python train.py --image_size=32 --horizontal_flip=false --conditioning="none" --positions="learned" --grad_clip=3.0 --steps=17900 --final_lr_fraction=0.1
Rows from block 8, named by matrix and row number. Rows with one number belong to one attention dimension. Each number is 128 + 24 x the weight over the matrix's rms, rounded and kept within 0 to 255. All counts start at 0. Numbers have three digits each.
# v: attention value (model.blocks.8.attn.v.weight, 240x256), inputs 86-128
# proj: attention output (model.blocks.8.attn.proj.weight, 256x240, transposed), outputs 86-128
v.127:075106087090094126133189133134145126128093165119135139210126136140155115153116109133118125129114130132145107101139114134108128138
proj.127:101120109127076108128166146126135111122140113100115155193107132137128142135125117163128130106140143094130120134106107106092133121
v.128:133108105138115122133132120111131108092102136153100135114087115168129088061129133126140138144173169121120105160110088123143126138
proj.128:135114146128124139147150158137113138102120115120146090096109129145169123069119157127183097199131127154127121125119175146169129125
v.129:152097129162146080120078134134187067110154090116174173085143135146101109089135128127142122132195151127106155136084132159133144128
proj.129:160135125137177133127101147104212139146114083176151053089128124179130116079120199069117181120128115111132145174131172164149134120
v.130:131141124134139126138128159133144174087104139135151126086109153150136117137124103129122131102115166118110111101088092192107110104
proj.130:118096130127106118148105155098105138100117052128196073115094128136183139138172217150119169117130133108150118106116150149182126134
v.131:113157112098140101141161115132136096089165135132107123185118108091147094162163079147143133117153153095151103122105117153131148127
proj.131:111164121120126132123150105110166128134119076140079164169137137076142126144129071149150116101134122118133156140148130158089104124
v.132:167085053145124124121121106114140102099121116127115141181084125136128089130144125133137098121182178112125087153100085099125130166
proj.132:106160103124118145132119138124130137147129191125113085145125122120126124115116127152152143142126111110115208154130138111113131134
v.133:163123137149132116134110127128111137136099136140163100167129127108126068166136148134152153136156140140168121101142055173159139105
proj.133:130127120125140133119155110138085123102131105134167118135127126083159125158123169122146132148126110104127146125137183082103106150
v.134:145104092126134116135101131135110208121095119118120133140136144084101108116177144125161077115150177127117127127130095158103147144
proj.134:142154105127143130124105151135128157153125173142127123164117120045100121086132143158137135092129113141127198104130160141111122133
v.135:156176151131147144134115138148094161132106126140114091112100154161121145057127136128137126138084119132154111136151115113103138108
proj.135:138160147136105123143095151128038133091131141106144156125097135125082118100140085126154145220124121129132139129127155091199133120
v.136:124138133118142142128086131143199155121165137114148130107131126148122160061134140124124116129136135126130162122125200123152153150
proj.136:139142128130123122127081161092194126137129127127125086083140113126107126084129181083183133137124127159126103143124142202151131128
v.137:153144140146125142097115131137058065207118101117074181153158128096149178109134140116118125123102110152109134117133118057128124150
proj.137:116165190129166158139120109154039138171124197144108163154143124138090127101101073113084107156132138133124235163124133081063134125
v.138:148128140109104113152135116138095110140170104134137052124134111121137089133131150115160124148167135095127112115136170116114142109
proj.138:146141098125149136132167135161120124129123181138128115145172125105186132105138134128186071114126115169135117122125134088113131133
v.139:106120147142113122142144123126139099107141142105161119117152133118137100050133146141117136144179138126117146162137134168142144143
proj.139:146132112123131122135175127100174149128126076160136133091123118143136132056126103142133140103120132137132070126105142133114127113
v.140:142136081127132075135098147136147154133130111130095194089171149115092166112129142147134101116091157144127102124132094111106131161
proj.140:131124102137094140120091117113162141110133170098095132125149125075058142113124133146117136114122133125128183154155106126153107114
v.141:139130163134111131104088143115084091137132090140175146176182141097224106131146156134111117122089122153102167105110138187135130118
proj.141:129132183130139116154109121113074131151128124138188113160128131145163139120131154129141128141117127118126123169123153115042135124
v.142:139137174116157130123155144144136162149089148146109117096110131135111156030118102121116139139058111157142111114115097141124112110
proj.142:125144143131105139131103155104122120131131043144146123144091127134066113068121077097112151186125125163128136128132160114199134126
v.143:112153127101146151123126141153139147113126101151134150178145124107132143125159131150151109128078126141140175187091151112139133110
proj.143:176177103124118116130074108143161119125135244153100121179092120134090124148121114146112174199142131093112120102139125163109134135
v.144:144159142132103114125140144135112141146120108123103106109125142126101121145107119136152117091117113156152153143155152102115143107
proj.144:174144176124145112126089143126108137110120154113106117159159130128112124125151076119140102067124136123128096109133143143127139120
v.145:142136158148117131134125142107137128113146088143116101144127130134156142081104146113111106116141146151147151135098162088140142124
proj.145:124125090130106112114153138095130133126134151155065151090147118118073116147141121177123125109126133132132128145141115158121143137
v.146:130084105119149136149119125125171133140102145125107093126110125141137112149134145127125125122144125110105091096159115144133105135
proj.146:097131165123128147119086131123116127141122078139161095128108129130090125120099162173179105189129128134131135111132139091124132131
v.147:128175148138148107128127126102113136096110150127138146125136130114142164148139169137097123102137124129111144135139108116138104152
proj.147:134109146138144109119113151129159135117127133117150165154131135144098125137125152160133143064127129124128090147128092157140121101
v.148:140145087143091134127123141146111145164140118100138114106161133079128131124109152127124122176147125127153120127144101140104121152
proj.148:126131115128131131138162129143108135111118169138129133155142134153164135131131112117096129137121125115126128141126119113093126130
v.149:152142136142135108141142123077118148095111112128157136125146121142140121148178115141121123095100141113125161124094112136127104103
proj.149:131105166132170131125138129119137129090112156117108133101122130109165135125135119131156175089126136136130101143125132176122133112
v.150:122133149122141118116099116121111124137152163104115123131133143113133123094114146128159128154152130117125137127125117122152162158
proj.150:153137129128096112125133138153153147177117112162161090153118134135126123139127184117105127124123111132133103097105127143145126130
v.151:128149133120130113153163124091123152102107142135161150135135115140135149153152134137135156081107131124129111111124115137116151099
proj.151:109122144136167118133128146068124110120134104129131138096108137120161125114155098137092127112128134135129133153121148160113128115
v.152:105162149129095113141148122081135130098100149148125141119116136106124125125124133119108167113121116155114086131123136110155100143
proj.152:126124117134110143123146141110128113127143130122135140151124131141091140139127087132108111067128138098131185152128135130154112127
v.153:135162114131134106144138099119092126119108132141153131102137132094164133135134133128107124158124140103154101128129118135137139122
proj.153:126109128120179121126146124111093124111142137122090145094123134146139134129139126139108140107139134105128154200115121129119130129
v.154:114116156110189143133141128116138117089126129155116124137099122162124136126136113114119122103109112128121130137125151117118141096
proj.154:119126152125122116124091125121135126125123108100121135111136131102095119132118144130143131116127137142136135107117152142144128130
v.155:109136109122137131127136111141126112103118192142130139083129118120155123147134163110148130170127146109123105108158119127139104153
proj.155:109131155126140145119104104157086163126132110146146132073114123135136124134098164146137147167121124132123151129127134107130119129
v.156:143157118132149140101100122116134133135132143126148156121142132111125139121102139133111138124131139130137123136155111159150112136
proj.156:121153162118116133118146138150138132101149094134133145139161125107145133129117149117111112081126142131120096110132114138115134137
v.157:145139101115055123113130112132114149157102126116147128123148139089117095134130154146118125168145159130129102145116110115135128139
proj.157:146129110130138133129181120134111128122132125139131123134121127147148123127133114129107104175133138112130124176120111119109129130
v.158:146149147117140141121096110112110137149143147114153100122128137139142133108132115137125122145122139127118125118141116135120130128
proj.158:107141136125130117124123153180124133131132172097124094154123135117124141163121158159136109132128132126122082137133134134135122124
v.159:125080101126093107127122156143154151168117137097107120097110145134137110159089154112128104159130133135114128121135118095150116148
proj.159:104150108128092150110119114113117116162133116119146064094136136129107122116121149136171074171123132130119120099128126105147128131
v.160:139100127145139122145135117079153111080108148126115113105101139131157126122135178123138145113143135147145115115143096091123119132
proj.160:109155134123113130124110138095146118133137050116125123115130135139081119127130115180149128147135154139132135162134129164131132124
v.161:126170141140088148137162151129109089137147135132116139156133126124125121122149113128116132115130114129130137133151127104118150124
proj.161:157127154133157118111132149123121122112122108093092139113126115127158126140135101110088122129116136122123111131117132131120126121
v.162:170135139122159140153127117131105168099105156148157129134121121159145126140161120134105152117114133108114124133130110198138123103
proj.162:078114189132160105151102119146122127115123127085150064130124142106162108136131136180148125084122142142116126092118092158131125128
v.163:118107123145106117152139124110131139100112109140111130110132142124136118172139148119127130101128128119106160121119124153149132137
proj.163:151122109130139134106168116099132128128128125143128135080123131122135134102106126165146131072138131123117126120129128120133135127
v.164:141140147115132124142135126121147128120154106145127119111110124145123125120104125131118111132143123130131116159117130088117123134
proj.164:085155126110124113128114137168120121145139155137108132141111148142116114133145159142134125113123125128117130116131122136133129128
v.165:164117093128114093119154169144138142181128105103120107149122115130118128097103156123105104110131114147133131107148141103113121107
proj.165:099146138128095123137114136110148122153134125135110107124149139115134128123167113114114094152143141147141093115128122142093128106
v.166:155111145135155144140087137101129119133145137123124089137115123155129133128155095133121131118118141133115164143145126111101142128
proj.166:106123175138145110126098134153140134120119117070120063179111126157109127151112131145168151126130127121134085092143084174139117144
v.167:112137143152111140112119152173139128087123120146132161137123134109151140105108119149135113177149120120135161158099109160157123114
proj.167:142149123130142123130138107127139123121125134176123161134127133134152149130116094130097144122110135142127118110114116120130133134
v.168:109122127148113112136118144073150153108135141115126144119131121127126130098114121128139136144147133147115092116111097157168098143
proj.168:103149125129101134127125128149128127126117146148147122142131133106130134138114111133154131112127124144134164080126148115138119137
v.169:099127139121127144130133086122122116104127153142151138131149130120143117172165118126164140114126124133138115110095119137111140153
proj.169:145097060127123128116149139135132133112135101144130156125104136140096127122116126141128150152115103122131172197130138112152138137
v.170:109110114118105108122120145144104145107105152124148160110143140101117125147151105138133142155114129133113141133144113142135112125
proj.170:146128151130147139134116122110144112126133117114168104098136133134169136116136089050129135102140125111147116138143126136136106115
v.171:157124140113102170120125156116119148136127108153121125122106125130115119138149127121098124102098108151124115094129130134121145115
proj.171:094122135126116129134129116142151121140128154092133112115117133102124113120122154154124113114123140135133174111120142129125140125
v.172:143166127122164163128104109113122110135141135135109105142112118107136148094124097125130118136158144123141108110141140114121121130
proj.172:112121168120136108114099152181151137123126112089108101179105142142077130161139153116127118133122139118119094138125097131135138134
v.173:113139153105161118157135105150091151106127118151127093101117136097134123115107095145144123159142138108155131120116154090102134101
proj.173:124150152128143098143070120142173153147141161107090167145147141120112128123162110120147113170124132135107108174121137137128131118
v.174:094148146124111160119137133152120127149131154132110150137114114138151125138119115128129151137130131142137097102138130108100131142
proj.174:095112092128106136148121123157143121167120135091129133121097123132148128135119154128089119156124123124129137149125142129113135122
v.175:110166143113144106131116106167102114130099130165134130139122120136176154172120142135134128124124144133142156127124124141129142149
proj.175:122100101131131129117141098112154119160121145141134148083086130162146136110123174148127193121130114112131105197104110117131127120
v.176:151116119118149103113139113136106133109113102148142138111148110123150136149135129138130139096116141125142160119105153126131135107
proj.176:118119157119160119128121138116152125097138137128099139075139129136164122098151131130119176096128122132116104181104113136116127132
v.177:130132146128162128131132093098111108128146143151153086123128123123133124110139162105137123114152133109150110118114167069110145133
proj.177:166119079130141117134139129134110153127125093123093156097140125107075138154121176141133111157125132118135130195113114143127125124
v.178:143134082103143103122125143135149132209165097095133104115122151129120126180125112139171115145121125129134105127160136101101142126
proj.178:140144167128110144126098129154127137132123174123109110124125134134139126123134157082164134181123102121129119112135147094151118136
v.179:104164150120120137134141119120127120122112128152140152108129136114176126146159141144112124129117137123134129149142095141128111126
proj.179:164121105125114162095172117126145134130120133154122175101153127100155143129116136149147116146128141126144094157143124117118116108
v.180:095113137121142156135101092150141132152126122090148111134131138134113106132129090157161123150143126111128158116119101142113139141
proj.180:140105096136148143108168130139149137157124120149164204168133130162164127110113107089142113195126135139135110143146125112139149128
v.181:127075144116114111133123110165106123124125134103151176129156132122136164125076142133105136155142143111112123113103122154153120127
proj.181:117135101128139140153161114109100140083135115124139143124160118111152131124143105106100122112118113125132157150129136120137125116
v.182:124116149140155153110124133151142105142117115130106123128110121140087118130139135124118139087111107158119172145148122125132121112
proj.182:130147163130110126122104129124164123150121116113145127129140137121104131113123150128154138095137131131121118077122132132138123127
v.183:109143145154145099137140113106142098069105124156135147131142129118138096154183117131139137132118123115137171187109118139174128136
proj.183:234089144137182139119150130089123119119131102165120157094124117144161127130124144128155156084125146123132108131119109156155115135
v.184:122068110132093104137123158116171158156126121128133131125113126138161131137095177105125096170109128135116117104103127129155113144
proj.184:073174081126060155119145111119110130156129177148133112078121130101115134112119146164139147173132126144130157106124172097123125139
v.185:159141102125125138117119135121129096113124166103130156103142126090109145087126149135113127149114129139127087103157105134141115132
proj.185:128134188132130127142116153143142138113139075117132180147126121125184129132135132088078120182117114129115114127136114126115129117
v.186:109128156127182154122123130132127119110119122139113129134106117157129158116143114129127119085113110137112156134123129134122121121
proj.186:136129151122104119126100122131166119137125130117129146116131127100106131127129157120148157113123136146129122078128136138149133115
v.187:099141135133156153124138094118131117099110153122143126109153127079127128124159109132138173136153145125131121146129119144132139114
proj.187:163125119129149132120153128142110158068123101133127143177153112148100142141125074099152139099111135108122140143129124131152122119
v.188:131141107117135133124158133134157122137132134140116134119145114103134151112137173112143157087122141149115079103140128170117102142
proj.188:100138121135057125123106154145130145108136135128116132109124136128106140129129138162139115110125126116120117106117101101124125140
v.189:137138102129152137138150118133126120116108152135147107138138122129130115158154138130151138117147134127136073087130126144134137140
proj.189:094122155137157109134087151133113133107118113127127090097097145101152130104121166187087150162137123133138176153119162110109141135
v.190:144133125136124160141120145108142109129141141118085122139139119124139130161189129130132138122122147121106153116134093148085106101
proj.190:126096152135107141112140132144127119108116127117150132122133116143163125110114159112140175131112127146116093072130123106101138114
v.191:112116132150152118150134106132140130131109127128126116111120120137119094164150126125142151102120122132134145136141144122168130142
proj.191:136143149145150133121124122110130104132119130125139098104132124126108107108136141149184121098119145135111136133129147132151128137